python train.py --model="image captioner" --tokenizer="word" --encoder_layer_scale_init=1.0 --decoder_mlp_ratio=6 --decoder_fused_qkv=false --optimizer="muon" --adamw_lr_other_params=0.00098
Rows from block 9 of the image encoder of a small image captioner, named by matrix and row number. Rows with one number within an expert belong to one neuron, the router's apart. Each number is 128 + 24 x the weight over its row's rms, rounded and kept within 0 to 255. All counts start at 0. Numbers have three digits each.
Before each expert's rows are labels from the 100 images, of 14848, where the router gives the expert most weight on average: "strongest on" is what is common among them; "lies over" is the class under the peak. Only what is clearly more common there than usual is listed. The data: simulated grey scan slices of phantoms with and without marks.
# router: slot weights (encoder.blocks.9.mlp.router.weight, 4x256, trained with AdamW), inputs 172-255
# up: expert up (encoder.blocks.9.mlp.up, 4x128x256), inputs 172-255
# down: expert down (encoder.blocks.9.mlp.down, 4x256x128, transposed), outputs 172-255

# expert 1
strongest on: limb; none
lies over: organ
router.1:137130099145116097172139097129149142155118119105136089161099163121143116129174161138163084144172120127119112125110126163098155138100127105096133103167164128093119103123109159135163140139143157136126129166150153166160126104141132124159095151153091148136
up.0:126152118105129105142113173131132104101146100097128149147125058089135144117141085113109129126153118112107151143092149158096146145133131168115123107149100150168120167101130130127139119123112114097131169154137158156133118086123118140117137053103108124130
down.0:153132110067143126122151081132105115116102113144155117153140096117155102171099078155141168137128149062126121132113110116160136136167107113120094139111137106104118141118132160135182132109175147110146140136135154141159125164183138135116111166146150120107
up.1:130130093116175152108158107174122115153082114118142168119092143098107153117112129110133149115128144204127151162130104109122146115109195108100107130133164109123125075136141145125133111124116143111127056126133126160126116149096136088112131133158091140125
down.1:123137117117101164130194133122175108140124104143105131153119161110177079098136110148126136139139116117128100116114108122135133141134146141152108125149127123141125155108088173101142112105130113129133132122112115123163139132116167103113112128087130135067
up.2:114110153153101121077142119122078167147151115086126141108139146142069065139189148122128129155134138134124129107130156112144120113137146128075144091100166087175070134127122139123146155113123135153116081093126127173130164117126146121148151148126102110163
down.2:147127130149100129073155114111120090086090135080093160100117119195123139131150114107135093120098093165126116143099104111163132181135109128109142159126106129098136141131131137136147133127128168151145087128120089170121128157102132089110138138118176131123
up.3:096145145132158118164135114112121160123104125109128110155145123168109127087136144154138143126117152124094144125128115131119071098119131143201114114118185153139136158160161191126137119093123163111125125134121104126099114129128142106152088122132157130112
down.3:082169107111111137069085127130115108113088135120132088131161118152110087111113126122109113107127127113141126147121093071144160109160089186106097148149163099161124138165105127126113133083183123133115158104147144123067085128139075137146139103137105082140

# expert 3
strongest on: dark spot; head; side: left half
lies over: organ
router.3:092150143136122122165156099107074130125168117114135146110164096160138152132088108131167094102117162138156118089094136124103143095138107145122137123112156201167116117106129113158126144085147133126109113126131130148099135161118143172099096128128144110088
up.0:104142151152112115161144126130109139124165148109117115175118142138120154115112171130157168095145140106134096121148150120140124129133132134134132160137110137162143106144088146127102140145094135114125105166142162069118162134116090104095125143107157133145
down.0:100154144147092145140147129118111162106118114155123081122114139092150171123098130120123117125134117110081109140112126106090123125143100165120110108147098126156093120058124111112133135100119116118128170144131147160118186130137111123118128097172132175115
up.1:095116141123142153097117141118128094146130086138078136123132167133129117134125127133195157104124154118059166169181151153126100115142145138102138139130105126153127133163142136108162109141131153170118122153104114117141154136119149089144138070097110136159
down.1:101112123160118170200106102103110135140110119163167109106109100114098144155130112122133109119129091132138144139130102136141145108122126138089100147099158115130133139124108132087162173149166097090118130131148161158151171140104101116158147124109118098116
up.2:133120141157157145140172112092104091134133157108099127109150133087166129163121109116113121129152160130115168145118118179136170133135147140129130176109106091091173127157152139138168133110120138139137121138134105123129136106137177138131127135122118141158
down.2:128118119143077108164155156108145143128151145078144153117153155161118112140113120137166110081144137137140114108104106144090097148132079144138162102157139150138132145130132141127130093167123161114104130082139130134162171157104171139093131133087109115123
up.3:103080125098121169113120125153120171092107111115147067092129140138116120141085151129171159173137189137132128158123101132139139160079104149141167141125139127162121148092140107149138089171145123153122147125128140122143153138117098122165143107113106162092
down.3:131136114110097114121127169148137148104156125133118138128196145161120155142165103124172122145122134089158137127103111146120110113103124165118109107105132090133145109137121088118079156116132120167159142157143116104149143147106082151114111105107142116146

# expert 0
strongest on: chest; side: left half; several spots
lies over: lung or cavity
router.0:112180145132118138094128174117157104116126171137138120142152117103085120127110153120091149112094095156151162148108146107133104165152150137117128132146137113124125170133165110133110142133079156112058134103174139070127153094108129139141145141131111131174
up.0:136134115150123093113127142152167140102096071138118137130165089085137134109114121131124120182167115123114107109099161132145116117113097100137131194101116118113079056136163121160138125070131110100086132106122137104112074134165123111139142148140148138151
down.0:146141121067148137146109136151140159136101116117127122107139139118101149101114133110157139094159153141074118087154179122123166094127149155141149143098135187126135130118166142101124135110129137136183134151088129139091108151139145109130118129130118140172
up.1:120122125133084187142127089104112124111151151104101138076119097135162143103122139131125146136124132078086119093140129128124167150136102116139175182111134080116128131106153131119142109116139151154106113103089115099114119099075147107135170120138117155113
down.1:099149150135099098125161135176120144158145103142168092159112151105125126111137122152121135142095124184148138125152099142139104157113111099177089119155105166125107150165142151134117150102110163151161130117163127103142128153094134124139133138116092131121
up.2:122149129118118173146163127145093113123119087129097153145125118163128089108106112121124103120118134126118095127164158150165107168130105140143075091095100170078202161085102151116097159135120113089110134177105137104106076128143139098120125145098112174110
down.2:114127130115125092111179088146142132114147090126127123127110148103165123118113103148146113149106140082152102130181142150163162094123167141141125139130121134161111122127119130113066144142087142115153108167098126099125112066126114117145119109193141128099
up.3:117157159122149113130092167131107150106134136122128118131090121140149127105164126137109092147147134154102114119135156121112105126112130124148086133118175102120165142153131167132161144129152184172155160115090105153115164105130100115162101149127092186145
down.3:153148142175122097153126115124085113152071153123097140125128144115122156135104121117113106082124113124144090121171157130083085136130131109115179153156144135098157107083131117138109195105098125112130175082118152113148149083153152135131133139127092146101